Rows from block 3, named by matrix and row number. Rows with one number belong to one attention dimension. Each number is 128 + 32 x the weight over its row's rms, rounded and kept within 0 to 255. All counts start at 0. Numbers have three digits each. After the name is the row's rms in percent of the matrix's.
# q: attention query, key and value (stacked) (model.blocks.3.attn.qkv.weight, 1152x384, the q third), inputs 0-76
# k: attention query, key and value (stacked) (model.blocks.3.attn.qkv.weight, 1152x384, the k third), inputs 0-76
q.106 094:158130057113093082134135092031124107145126138085114102162081149153140120116095139052139099139090170088140180114092073156136166114130144085183181108095092106136113155048120107112161095159167111100152071127136085166072127203062169182
k.106 098:122088073118130093207037145173155127151141154140144093138094115128098149044076130070110176109182113103153169151124134089169115148120072146140094093094099143143116137111131146110175118166099135117213052102185134074143125130130100138
q.107 097:100121096143130130209155154088141106102109101117096111118123134145124081143132103122152143115135086122118118126153143170105178128092128154122092126159111143169102089087141087124173154161096131143097178136101171154098122085102127096
k.107 100:162096133063101158220147078128120090093108131159175120126136141088151156117156162140124164109112133130170139127131200146133088144165106149145126114111124125131117125091155139139055156041152125194112157135145145123078132073103114128
q.108 106:122129140106199162129176103102035099135169085127095216103113118164159125152173169085115164112092169096093118080130142091062170089136180158124134057107137125172108149190090096103111138147134117130190195167163115167137135090146118114
k.108 105:106091152088173122052088172159127139107172119153117166144137122163149103183192152105158167113094144132102129152124141140074144137169129154131111173125136138057170145170097151141104145254182137115213169125066205133140167104137142118
q.109 098:169087163098195094149158152113092102168108131095168093135125129149151079079075120117163123153120174114081148147098118066176162094098162149134146115118116060089167176182119176126131172125114120180114132145128144130149138137144152122
k.109 096:144151128142089167101123100111120107096130115140092089127144198181120115098200141071156171128134128153170137144142111124138075092107171080063142093100145151199129136139162058192127172117151136115115098144142087004129151196163132098
q.110 101:134159145113148170105166153109098103148123113191094178120158131085098141104109127120122082108157177081141053134116185149098124143126114127111089150123145171119135116147164109133127142131084130146142206089135160205129153091097123125
k.110 099:109093114120114113100089159082118146139112157112084115110153129122099138082158131059092053150162178098104117136134107109112119153100157134108117126109110134133151122165117079066136184210112101108117157153133195149101183133150154199
q.111 083:159121112075151109105112144139181149170132130109154082100179127146143121109184124143103058126122153103123115187155133152125135172204102185140139118155132113121108125166096085136023087084135139115044116128135144122134163160180171124
k.111 092:059111117149124056100124098128130106121086127082137088094165084096082142135134107169132085134118135130132140111129147128161092121086157155130129148151124127149118065049123053127100094144148149077128141136123126099180148149136145158
q.112 098:114105097066107137151183100140080073110159142150127170150082080185132143116077145008223166124130130142122118072117183127079117150155133158146131149148096084132146151202091075110109132109166101135147153095167087176133118210059086168
k.112 103:153123117110084144073083110159140120139158127119117160104079128092127108088151134176078159138101117129065131142129115097147128139084060082098112122153155141075128170136164126103142177210158097179143153122150161140084128146130139133
q.113 091:105147147128185184119125211090166146147161123125153111068144184133153097094118116141110135109126077125141169095109089075151076097074099157112080110140073099153063142132124063145152105134171148146201104129123161120097201172070092084
k.113 097:164187141133103099163116138150133120146176118106132095184047090143106086145125164107134213108151176144118099136116059123128102114119137152149100128107131120138107088068103199116136163114153131099185046171142139149154159133157058173
q.114 100:157058131122108120167126135172077132087132113164085182094125110119149186163131110167178124129121142125151120159153136122100105136121142103120150130222132120118137043150138134166088113140181128071151172117117102109152096156190099109
k.114 090:097116163120141108122166127135120121104040141095126111087115142196190124091056095082120142122127121119169148097119166138090097130125162141178142106060125101008195152175116156087132139111131148163118110089155076160117128193146079152
q.115 107:100163160133127197165131122134143127115114135129142097081133144172156125094145157116192124127102067140132140148154173187073094148098152156156116137186140122161125142079096093129151120100090089139047150181103156129138145130119092137
k.115 098:125119119108185158136126135088162114124104163131091112105162119174098118120094129127125172098145152097106152151108096093114158161143123165129168128094099130080120111118109142118138137054079088129083141101164150126152139069137144104
q.116 098:116179100172100095090198108146103178100152158167132214158156090101164148101213087096154133131105153098139106146132155098143142074140055119115132100108132148103171152116164138111128134111163094158127099061147163128088123130214111080
k.116 099:074158122196087078072153134093084144106077158101182145156157144126116152180115128088174129101131163113154144096107122149099149130118177127118099131169135133196072085131130104137133157162141147074123194067167064168100144121110126145
q.117 106:122099131146079102124129100098126101149103171143138098161133163124069124188135119129129121150144136197153106132143140163150042131075166074098167168141143190195146107136140155161120170123164154141155144117131223108124076071074137133
k.117 098:106147189175137127090116165108128158115088161155078154092098123119147104130201120151143104113135145181135117161093151062147154094132119098163090090100139155127128138124138124137144110069125127160121133145118157145149149074159122169
q.118 096:124159090147158157143076127202162104110145105136161158169133123060147148145102093175083142161138132110164182106115097092164174085135111073068110173080086124123127148107149181136148139117151146127091111135147081133147124174140099117
k.118 101:128120071143141162200160156134110119167164198130131110105118174125151144094022087164120153165125122133132119140171134067192145161134098152066146109136195152162151104172154103176150143136160137156111170152133100106124104126124155122
q.119 101:117042143145125167098103128185157100120103111141068172137156094137163155134158122163157125099203112147161161123130183108146118160175132114120113162085139180102140130082119123208153171087080149126081084126160128114112061135150142139
k.119 101:045132195113168144122131120150091160085102108168147163135156126128124133128157116095102133162095066124126102121157152153122099167105229167160127107115157160110100110115136150164135110043169143157025122120144134139187119173110141127
q.120 092:098152145162193113107121121122119151108081146174146119083177139129098093158137137117094124111166091110098114093132093124121118090134134110161132107091147111098151174190153157107103118145131116133137155213111129152189140101081149110
k.120 103:139121167124141110200149116108084126149188152081151065123146177109132147137212135077115063154085105080136115094138099111148112128195139155125125118139097122107132165182116166123161108134110125122149113081072084162108101173158105075
q.121 110:152133142106152102125113160129181189163152176106186078126151133128066101124134122175096079140149154172091108185128110136139094114123191092123135163089157116082152137149163143152096142181126101112127130163141084088118046085142151095
k.121 101:095129076123123159085089130157159136106167153142174108113159095183108126128143139133164046139088142127118171081135136133126121123164129184146121130220170092107136143123120101090127137127092145091226163142118049102132086164126167085
q.122 099:097167153116054091140131105109112079110115127139090108109084146112154106167093096127100057129144163192118107152128075170177067086081152136102097089164153135103102024077141141146099102142117146117133133143109089090121121129170137128
k.122 106:185103072047135080089105124094149075139087100090127114122156134103160121027127122198181046111108064095138151105120174177141136123128085105081118185139151104163153173156106154147162156023078116139178220138123108101105113190117150122
q.123 103:112064152083160095105133121090128157121113135132182183160117115138063110138106133094102165125111082134119161111108146109076159134139115125094109133132133071124107142106174196107167108153107134146144117138118160168099213091140096137
k.123 101:176147142114138107083103158067146148175091116128105172161149127122092108148152120131111134130089142123073155137117084107108091141104109104104122098161169151135167158150107126164132068113108102112037070142108138100167193015145137140
q.124 097:099166114116151123135118081185116107100053118146100173125097035117146138150169095132167146100106160194108140122144129105191137103186129100122112144099112134120143088122141150089076176138109137119095117153123104218106098140187151151
k.124 093:120112139100125189194113092127131147090076134155137144141116135134111163043218087085091139175121171119145096168119149139089093096092120048093164097130171145130119158156084155144071091131096119084069144115091125140147134123113142153
q.125 107:139138116145083129166143168119128151201149153083139097174077144146112118094188131104093123143144167163161120147149145163080175174110086171148138128151147145108138158125127077162131109042145116183069140081163031140178131147095150138
k.125 098:143124160109124129103179134127128162170204156131178147125107115118166135120080130093108029121119078181185128115182165151070142148095135120131134088103130180126104107082196135137067152068122115161079104120095118128115155164142101136
q.126 095:144114201077128122119103160072159097119144119101086137095176084154137160138114144116133121118168095133111151116133128152136125143181125084163190124158137120090136102093109060107145103113160140146172089153110173117113159086152165100
k.126 101:126098159150137112212153100137142181107115105134119124116116133126147176169089120106102180151131068137092158126123113194145167156154172083180125112152137102087067144130124144134066133106148182113152075125078205167067147140089093131
q.127 103:166122085104113128092100139102167198083117137086125104152098136179120168114151115151136167146100106122160106094102110092106153135134119141158146063120149110151101200120130133110103146152140113140135152129115133135119146158201104178
k.127 096:128136124143114175112175163132153137133202070103125155175105116098116138174052135179163189081155137117145107152121112159121132113149106117197146170151069157103132148070137087115111048172129156112128139177114122170133127083106108046
q.128 097:143127163150168158126080152179160131158169158086190106143163168103121087123142073094150085123168133084149137112116131103119076153129067153134104118137092095157154155167093114151087149161123094177098164148114149104150177149202142123
k.128 098:146040097110136134071082133177118174157096153078096154135131102090119090153141139048175095132150124196148151098109124099157153119112191104165126085102119100073158135096186133087092102144169069061159106150147131141142108066130117120
q.129 098:077186145086120157125177145094160136128187144135120158096139186062120091151117168156173127110090171157142137097156134166099159125177113128222144126160150128151155137141123074149110177152120108149113162118092158071180131168124150128
k.129 106:149161115142141180163124102135079084139085152131126165064108105115093155160077095166126108141102120080126143100151142098101142105127154158151103120183101132088141105213085142077120171063142175094172145110145098166174129075174090158
q.130 103:122132076099164059145147145102132103120090097195069133089153168107147168103148138146123138142114130128103105159097171160123121127180183124034077177146115113094093107115114128151139061127126157072120147118161104068029120084100170135
k.130 095:058171108152125094144112102134171135164140072134121087102180144191155094093111115141167094103146160144072141078095136121092113137100046104106138169153114144180100143125120157141135125121143122108098154088142139127094148223140149122
q.131 106:127168196161161149173110122102119103071157101166126125117067079066131176129129112112088094163059200107127127113159118120109132132124137127128138119112094124128109118092082148129116097093096114119178092156116100195126129150107130157
k.131 099:177174120069124113078162150123180152123071138154154086086143155113094168096139162172111145113109131102094138121144135161117084115147129126096134143071155137145103135232142117108115041122083135148113117130086140100163101160137095196
q.132 112:119164116109076160146164062110093133061108140106105169141113131152133105147133147148097146075152127085111115109159174093137126200073168091105089091149128145168136120146121110086096125120180156200097163133139157175146133093123096120
k.132 092:140140147089103132148126139077175123112223113115149142205161133137144146172093133093087241141165114149152090122128098141107139135131095097160135082110130104134117146040172071102152117180140130123196041101096134095107059116136085143
q.133 115:111172096161132129076155096139134128078130120155130157176053099103128123155126150130142147108161122090154115101171098159147101121122114165125097089097126108158158104106116187108114128174163161118116155086103123100178126134080086166
k.133 105:127186114140119103121110106118155139158178114157089102208143127102104114072183142105125120131138151140092158122151122145098085120117093177093122109204099092130149148093144144087125107149160141130055075201104188116125155063093111138
q.134 101:131095104149120145238149120149120124095123151135159136087122117098140075072163137118101196068156153081096119111127156083128176100169136122083082155120151104096109137115162133135106089182104148165126117172129134140062130130115122161
k.134 105:119118100146161121127132120162144135058137148145105164099091123082159109125218082138176130125119117111151078111132135096114130155121131135137136145045125135126169099102121156121107127182127109049168140201141101150135105184101134143
q.135 112:114061100103176099138109177139070077132139154087178158102169177158127120110159164109165055134168139136148152206102151093107120145126131176133154141147170136081130134076152085140128137119101156110138106069130123086150118165155201107
k.135 098:088133170175117130151149122139123146206163115132162111132127125182132138123057175139098041128155149152093111108107181124067115156119153150135155129166195158126165123143127158133126119092102119101064166078100093115132098032099174190
q.136 089:109129124125108090167123101135134116140137102116123127132094139130157146085097159101200149135124094130081121111120099162143101119124148114179101136173131144139162110126182073123154118089123093171207147142160084109071156087115154141
k.136 093:109072175127126099152131134132134083085109119104139166088145143127116156151045071155113176132115103093165152144109172064149127087131205175146084175122100141108111119172161146103152108094173147119183181125163105133120172181166150121
q.137 097:162183099151102122128105089131104131102140103139085116185155138116155150170145107188135132126104104094168081133111149146116148158089112124191141102126167090188113089133070128122146149088159140113074166127152116097134099194137103089
k.137 095:165126135150108112167137129116136150149191156114162081171128118179079122123037102180167185146156153115132155131110131135143140168133095139151134121170167110198154134121154150181140110111100196183059111104092108065068128166117131170
q.138 099:105102126141092116208148123188173134126107083138051153116115116141140126086119119170162140114144099108104141182126158170109133109075111065117155103129160148125060053092125203127174091114151144183167095142088113115088100070122081113
k.138 104:121177148031192115111126116121120147082120120115123132134137106102095140134102096187104131144168093122056119091126053114114150114166091158109156107109151144111103110103105192150180136156126120148086146146138064146108139153136167117
q.139 097:142137133145164111109145164143122111122170193135123140153180098115115157172087081144103148138145077171142143152145137120072191149180117119113107132140169119099136133155082118133078145050114097122145090065167096139155100076209129080
k.139 097:136143097189062159115097171210135122122122140081107068202154148081154074118081141124063110127107114147114146140090068166091160141173052099178105147190158125146083116131098104130166140099091156184119164070108088074105136106084188103
q.140 099:114129061149120146000144143148119130124149120119112113114124094132110066189100138130082091145146182108130084082117137120159094109156112098141111144159131075110158133112144122083128170099161113170129193167126117130150099181076078129
k.140 102:150089128119139148129148146124114153134150130135116110139057105102160175086143148080105136148108160099179118155164128118140121124147123091150092161067128121104147144195176133135104110107103110083173069170103200152147098128153116201
q.141 113:141149172092196158117094136175057128112112147154157083164144127147111147156128194088083162139132186153165103141144148104139086139108167154128157116131085166196099078146139121176133153119139137110095152063148086149197145128106108167
k.141 110:184110136150131123127225136138108100140115126134090102140141128123136125104131152111155131154107130112157098115143155128150127142134121150034163139119112129181066097144186103108134082083138167103093128077113125122114113109134120093
q.142 104:142081140143090107031090121151132133129125159161163143120137168141085169143164091081192131115184079154149167158065095096142137137156172104120129083074132158082123162146085088167148154165100141082143061080112118124134131107147134110
k.142 100:120091137138146111129111084116095108082165119157162148130181136108106110133129115076161111094105122124076180185136128055170069114158177128159080122101064090112112158111131118122088149099104156148194121096191129094138205127131118093
q.143 101:117081131115140155098152123099123115101104111141134181121135107177112124190070079094172091146143135185155108144118127082092157103108148109078139138099107131132142138149162101141127162187179125141144150101170158160123087167141157172
k.143 103:146175125084147125139120153156142126163192120074087116118149082177106098210134181158105094090080151106115114152153107168120161116119141165163136151190177171143114128170159082126086145110105138109177156129131119093143148120089162063
q.144 095:139115141158145122139051161141151146159161161130170111170079139124171116152106062076128157180102100116121078108107168116150138150164062155130118063124119111127080097162158110127033072167142123125139143189083086090098156137189154140
k.144 095:206099133194161097103100137079124136125150049146146097164156205149135126122083109146149123127160129135098116117065133168149111084103144108119098127096131147112160147105088150142146115133123156132071178116125080096088167103167103093
q.145 097:149098127118169100125123130181124154215114152145179081121142096160139117039132152142079136117143166131135120113137118132152107158124157173145174174138083119087148169080148135161118160180132094084163096128060182134129164131099153131
k.145 098:112128142162069184088133100103152151073123166126098144127120126153118169122141077083152049108084156151181090098175154129091114102113155125098139103164123129124118061157106145128059157155101060151113139103153078191141107159136126140
q.146 101:108114210148174146106114110127132148173085136114127127122116086171122125098129139190104122115199194155104053141145121113146092080131144097218113121081128122135133145137085078114040135126159131135080208154046198084145165128144123123
k.146 122:117092152165112152154136130155109139139121161158166124150079145118163160177075078143142190118139134182188112152130124103121113138112140108131166057134111153128171162117083072156133171117206124157153056158120151174103085132120106144
q.147 103:114171161132083130112109103125164076105109075128131108129090115083118106132103157143135099147063068160131172131149133140079127119096130144123127139151170136135112132108141161143153097101108110140141148101133138119156082153090132143
k.147 096:169093141059119099201142104126086173156133148162123139101120113129166090105191192078102157123155178118149129126125171091141165144103091090076137158199148109089126094177140142157154112139116105095141110151130144118203099124130131133
q.148 105:136077160137155134111114096157127125173152098157131156102097074092138154156107173131125193105043140171170122145131103149142161112150126088156157124174141114099067128162167137129110166109138075154114145112187170146127144111104107147
k.148 100:092151097179119148165115078149123105140100129100113134092102159121167078073153134069144164149089182128115088091127099133170113137150125101119116121128126131162112154161098153143137108176122121192146196144114124116097172165097149117
q.149 092:167130172087112130239147145081160091124116105114146096113157120163140172129112150140130116139078149119134163165132107164096161062127033100127175166137144098202139152162091137154114143109096085109061098139127155158141139133160141141
k.149 094:086172177126160116168152096161094131182074151155133134119106128143165144087192126055145101160195082152118110193138096163138134166140126094120165120096133094120098111097124092154157088150098116129089071078127122128143099160114163123
q.150 094:132115109175151114152094074134136133104150120116082130108181121168099113141140113124206114126199118159053107152110110139134133100088180166173095182092134138115131149127094125099174168097123094089115132126159116098079110158162117078
k.150 094:155115079123125144178061141137078127100079159083121132086116107144130176105049133150131152132037138129188106108120102161124176120148180068112155097105151126200099147106143117081141134095126147154174138125170079141096124172150088137
q.151 113:166108111107143105155142148119126119147099182122134101084197151124151150068126086076101130138132117124136203089117143127149120123107078174102136147085111171144147132104151195063164132092078082133135119162115114133107146143142154106
k.151 096:079141176152118112103143146081170184177060102123107068115098111158087104112186140144120036118072127146157095159153143216142140117127075172119148141136135176135116206083140143130130086115103142135097146142103167097097181163156134141
q.152 104:057162080112088128095123081103166162106097110104137105160126157149089124143191119120071129133169095126097122063085128164120157153131103131134179133144092141180129179113097157116091105141123164068123136118161124174109147146143151067
k.152 100:135141161082099143052155110103128138106128114131119082169128093125153144139221150179180117134124111143108221173108133133115114080133094114107158099143100102130131117124036148170191144086121105104140105160110173107114170029119108108
q.153 094:114203078084183155173137152088073170142079127105087118175107117167154109117108143137186136094141102079117126068112108112138098137132127120078075102090082095133156087120115143109163088156143124136116169169137150157119164076103113165
k.153 102:156128101128139108085134181090159134095126099159169152102132145128111101153155094144128134110123097186118108118130108148119092153140094160110103117099134166104149037092085115135124171106141119094091082143123130158112119128135122083
q.154 096:152113176164083103118118131027154175121170110094085116117153141138118150103090101140082047101122096114101173103112079095148134136111132123130126150136100150108162145043146115117139123086112188080040032146114075181156154154146128144
k.154 096:058109097149139128137156157176102111162099114110119255067136090150129188121098146181121151088148119093092118166139185105145135134126122182187122190137156109099143111125113054133098145102157089136074166103154159162157105096074103125
q.155 098:162065080135106170092141115162104177178117109105137128126125103144114161157161157183136129138087118147155128175161180095144117112096142158177174070137125124103155116176077113107091125188164168149155089158212117124202111069134089137
k.155 098:072197123051104102101107159122179105093171127139159168146093138106134145153161103125105127130191131132144153138099170140124146130112115127116099098133109083139099176113079142132027125219120106143146175144121127167174115098126099127
q.156 100:141104144101034139072144142108190114127099086139119160111121127102145124134104146141139159138060119149091163134159093212146122101140139133151151193105163140080104197110174177162177106141103119169173108138088107128106111111077106146
k.156 097:168146094122127147155116087082112082104090125135116121153128096108152158095178172151092193123114065087119172117126110101131099150105125126155142107114076153130132124162171125193107146221124128157166165105108147117149192118173113139
q.157 092:143089062119168116172119149174136117075151174115208140109070126102088097129100098087157067132172148092208085146108126105255119184122172122055110053120141111161148169174179161126146146120120178105144115064089112097075049128085132129
k.157 106:129079175190159137160113127152103095091181130115188113139118141136090109176142135122122103127147090144136113156130111156198147131155147072097145152072085104077165156084182104107128152172128116136083142154139148135140057150090194107
q.158 093:104182122160090129097159189099113113161159096123106112138097149160126139078179108101091168196092123134068161130143076104081087093114097102094166174123115157093141144162165137125223109155103143132104064165147152132110165081102132106
k.158 099:160067087051113097089144149112115131129112112140100135137176162087125106176186105112134103195142153080110147135142135107145115142131198103108093149104173125125140144061117132095158108062157148124106070133152170137122109160134110135
q.159 100:128139166094083118126150134067105143203116151094099125149176176104154110093159112164085137133103100142134146102130105180070166138163143104098111167169145161099116083164143064126189138082126131099187120164128161157150108118175148109
k.159 090:070144130142154160108098135071152092160107162126109160079141157122120081114058156130068164106155115080109125069128109129102180118080175184214101150127132137116142112133125158122184231154126120189185169139150101166138162126167143094
q.160 087:096149098153140165178112176224092141101117095116090112177122138135080128129112124142149124170090122155183195178094083143165145195069174121157097106187171110106107186142164106162088109159152190134081076128206134129068090120134076124
k.160 087:166079091126112047144172086171107090084154127138127161079123137155121147187140146155126193112193130103109207103091118127149159161129137123186121142163148091117146156128129142058102153172085175142171130127122139208095142124114114128
q.161 099:125150133139146156141115122149184101114150124131151129158089127120108145129162143153108112138116138094114068172161111149125132135156110118106115189100137101216115154107104128085175134120150129138113160060119108140091097126112102121
k.161 092:120106121209087158015122125161133098151079172155103102156097129137095114127180173148142102112098131171172121118127108172104106155175133115142157185143137155090148082083125080106166111100134170146045128104091121126120161183115109126
q.162 103:145103194127129141120176099118112142065122107106165084128151181117126092101142112133125135106105145104195147078113092079149067156115131145133064093188118143069165088186137128130142170142164137113117095145107111138119175137160086156
k.162 092:072115191056175113130136113180152176139169127175153108112155123173121141199060073110150204124107150146130163129084127148129170140171148147168150144138133101134121152165104173092191092160101107103153044153156083131085084169137134147
q.163 079:109081185117155109120096109170133116147143182066131153151105135110141191155098098111109136153114091115161166138112125110164088132095087068151119078095121123111125152152099140102160164112156152159116103094153125114061124138107112118
k.163 077:143136163138108175076130116119146144153158170103125127184073153133125109096053054128145153119093146133155083123072162140092117089169109146128140073129187166134080138127150115093114099179189109152177102058158086074100132132072151116
q.164 111:144158126111194086127113156137140155198145180148063168113090137137118137139129156093132119127155153199120136126129113133079217140134203084136125111048185120130203091138093131158136093121119108145141186075135106127140110130165168139
k.164 093:126072112110111161055079146157158135098020117117120182152088111127156101140122123127129123120119108157166158129128157066149157120114093152136158135110113156113122211066120085174174099040099143109154198084111120127131148163174096142
q.165 086:142110103176142108123121104099144100114129109204192156103115113142115149115118111213137145140107110119049038139169093106118077114148081091088120168119143099208155143117112168153133173088113100206127177112139123136184121118129123171
k.165 089:125084158127086121075098193131128109142146170170069102174105086162144104151123102135100160099131146149116101112148117134127108100129132128141124137113108158097098070096087138103116096118105133103065135123110146114076127093119169119
q.166 103:113117151161068152105112125136091194120143113122109099127099116151090158093132105157127140133166145125112119119162157127116140145092121158092167154187127126120213076137111126179105143114155132147139115174117089126112142095133070097
k.166 092:117121107120108123076073115162137103118146135133114107169127122119134172100149132115115114134116139163108105101104148079127154169117140156125157112109121117069148177109116086184127135157136123148091079188166103157119095000191135185
q.167 089:126115153093142132135176143157139109140129113077124205166152119103061155110138127131185117077109140141130193130102144167133163126137196163141086135174180163134095198086204094150194138181101188097126111112121164131084106134148140122
k.167 091:096157127078147133100157113135139128124115093113093160125106078137108144156092113084167145161103111135164144178176126198079143157108159143131092130078086094165095106179115126120142115112138143098141108077108147113110149184106079134
q.168 087:148114085105100121200197157149123174130092129134102092149113150129094112057180137139149148129148161133131177129144114122117156113123138151148060119133068129111125132117166127142077152189156165162135080210128119174173094112126211151
k.168 091:114135117133130068134149119148078122057122167083121149142192117081113122203175114160066133154114111092125193089131063154132131158167117143160100149113051132098148114175186129134111128091137115182110155149161137164137144093138104136
q.169 108:126144118143098117176139143124172147135131102132110167121125112107194083206109180122126111125161063194156086127125144132127141111172154084132162066060162094107155085153104147124064126080130089107135183099191139109131121128058109108
k.169 095:116094125090171117096184122133084111123143137051133117124146191072158124170157094110097076144125103152106190165123152142155169156132097110161084167122123160111105060132123109080032162207173169136154073137144111105132097094129149097
q.170 094:074090124162096155157189110150131127077125104159142209172181125098151107160124146141135132165121174080200172137130142135157168170057132154124060155164143146113072132128146073121145158113106130116149166185142124089139138129150118162
k.170 084:152072153149116106155107087120114130126113193152075152081093155146071161132160123116104146130114145135125162121128077143091134118157148131148179137160123169083129116127111088114169173152107149115099057114154200125135103108137137127
q.171 098:083145059141175129117100104114113099170143098147124098131103106166158114121111119087124125128149187107096162098166149194099146119163114112096188164062096121115104133125141139153145091112136128179112085143100146096150156087117121129
k.171 086:189151107114144183173134100066132151126139158093129123102124147123124128067112125093169059154185102155128091122154108139121092104094140119128152101170123113104168105204117111089076144117144086145174241178091084146141068098099139148
q.172 098:096143128180101200106081113109095161203118103117025124087113158148141048161140148095053138144126136180119090111177128096138143110133127084136115123096110197083076116140101085112115097116112094117124090146110125169180157152090155144
k.172 106:121147175113087140199122135094154094142093128126140120159100140178108153077221177130133103130131091107090121158123072092101129157148103134108165142155121165097169121134128119172160170099098103107102069088127092113113052177129100133
q.173 100:155149133097120104128137120109131211143130125109093131139122150121146140135142117085126154139095184136170129129083100120119123109132182102170091112114095096139218128118092157107155148137157145132148121130120139225127138130169115068
k.173 093:092160090173133100103119122067110131111159131104148151155137093123160053075071148165130166128127136121147147113133140114123118130117062139201165144134130121112117184131129129154081149057183067164149162194120142102098170181142160130
q.174 102:115143110143160101093137141078140080091116177183171105140104122126148125137083137167059148140136152158049128128128131137165118133147119083109113185091136163153145107142109155166123080085158139164140162118064088064141101142086121161
k.174 100:181142148194106128147177120161102162165099127122087096155106081173127142151019147120153084082117094143134099139146101149127114150082157111123108114178123178106093140125102140146105095000124125165171137060136082122104124134135134073
q.175 118:134110162107139090153149141149167182170109147127146160070205091137162160121133187135118120111155095173162084125112119131097111127107212080176206079177109140100156163124117110087161154098098121020135117095124103141088093090123130108
k.175 094:092129050108100118154121119115178101105179107061145138182121117124116123117104145106108171163158107112171175132119185117163110093078105121102103116109165166104135161035127146134149173148190161150244104151106170120133155128115123129
q.176 087:136084115084089157096138149077105120061113111163160139156127129120125136185147148106140112125058129085091163116100120084096213128209127160132127101116138154090122168106099098149154108097171091107126178067119115086211094101183101115
k.176 085:113112111175122072134121133152131113135023123155167155097127075109206116164117166157140097142101213096115118162080108113114130144148126129133151113148171095171174105078120161128101108091080152072168136096094124121105111072143120112
q.177 087:149123154087116133172051127161095114113133112118122078105153106136091100036127102112164108113090096117121162096137098146160103101113129153102122171198140105166162109065157140165111118148125163158163134108094156072106131141087081093
k.177 084:154146152138110156136118130143166124155133113133091137135136122114164135115054119145164095136155119068107119141150172119182157100069128126069109097185127098169136073132134083116127118121066134157126160103140086124117119049123112164
q.178 094:132110113109107173078148093103143101087130143135149142173152132168118106150120099181119115141136107111116080144157083111166040123057116123141121167140095161108126113134168141074034160139114094070115085147164125125096123129082072165
k.178 097:116148085088128168142148133110092107135168147151143121093113141120105164157114099049125106126088089122126073142163123111105096094148155115117125159113123066105166112120168108121093109146172104128099065108128089099146098118103093139
q.179 100:151137105135130126098113145126117074133108171108113169095084151093147114135117140100053162161131092129124104094138154183121146135100175158115217121134186095112136136094177104135110060114134118066163102127118151095129087198130171101
k.179 091:155141109161145162190148173140107180143186116147122134148096102124150130117148131139129194132130104143136133150108176119143174122079156105132075101068161125129099165148147106138104169156120145137126088146181224109144109190159124172
q.180 090:139126108100131073143083131123163141120116072178112141124157150167159166188188119079129117090159098136098086138116172138158095085163148121177127069118136126123107137062070168093153113098137123082111069092165104133120095146169127121
k.180 086:102127123177150140046117203114129114145137111110149121143152142148149092058098145125112133093131142180113146159121100155099124128111115172124115145101161116133135117031143172140124082098084128079060100097191149114200191126067161125
q.181 089:180097104098136150073167119108122084100118150151159096192072111138123155048100128134143120170124155087155200151091143183147098151113064153056172204127133142149081176195204144155096092148119141170136156128134155085127161091151085188
k.181 088:131161134086153150082156109110107101128045126130136102162147138161112125173189100121150087119145163132150116128119104106101177067112162180134133147152089093141084125144125139088123109157132146121142128102145083142122172148164108108
q.182 094:174107164074112187155154131189121118108151140100165105117133086082148139138096089158167124113197103067202119139119142136175043142064126129173116117198148093135050143078157092056147157160106146101118173156164139131060153128102127104
k.182 089:117147189212104141197112082098106117104195154147150160078142131176110134056113153089109191138100086135145115111150125142127096135142084088098128105077093188153139108099071118093116141166139079158081140151093175162177140078078174120
q.183 076:092171139137143137076128050140111082119130164106063120133088166136070101150123128099114167150120092123137090126184133111128157183107110167142084111091098100020080093113173120125092158188042107170145080118134110144153120185066161197
k.183 084:124126070116127132201105123109124168101109083132153092070153145143111131077172208161168208092169157071146083125151092091134105123130093113162139115102131090123143217130089158115090126097138081126091194157098135120147095156121124074
q.184 094:167136186142124088131125118135167130175137153126122096079174088153166101142131161146150115107150127110108138134137101120114037115167135119149172093113054096104137069176135153087133107093092150085126136155139152155087138132163115095
k.184 091:169167163055123157111090168151108116209195107114137086103152176120159108129154145179180178162125139137151080077106140143126097103161125191137174135148109188114094110100147121200131115119133099165100170156110129168138130176153099067
q.185 092:095116130142057145147090085062146125163128143128143175134142142106157083122097140153156142131146084164183091191088120091166096096100099094132140136115132156193108129142188113189066130140112082142134131193103150071169151118119135129
k.185 090:153126119063177162078149159135091154122186137137157123108080153109056088159178174131116109141112144117125101116130150151125150122125117069119112108174126150134128134159141151166173171137121158146156141143140116116165151133111163071
q.186 114:115147167094197098153182136137128159108106142130210106078194112098125122187135080109151122128129146105090118105107104102095110093203101085124114040089088140154108156133072175047204165165108095131130140102134148198111161133125117091
k.186 109:125150170179175093210092098140154162111141112142143130100151133070116161133094094164130083120104117091128100132108136159146137131172177117155137109144137055205129112154130178123129127183117153091149164166159151142129085149115136129
q.187 101:109154087123106127103070152048097105098127138080152094184145128099120149116106144126124119110098104106096195120099165129162109138109051155079085093099138135203141159146119113095094162168186153154128141138094136078135133147087144157
k.187 096:138125122178165168110150057109093133166171060164152120076115150105173091145111105111101038116149111117148131134168171092132056128128138070062111089116153137150142064230133163091134141167098159129199150122069094137104115121126087120
q.188 090:156111083165104152137087190105131111076136135085126098165110132095114125113124119133084115126117104125072170102082153112128182093087066146090137185151109148103155128125138138225122099140158135139122131180063125124229178122187152151
k.188 087:154123105140114098170159202111162127127112121135115104152183095078124162171110113173055093100127114123096114119143103113170129115159145147091145132074142127206104123186142096130125115140108147138085141156132176119083160182158133173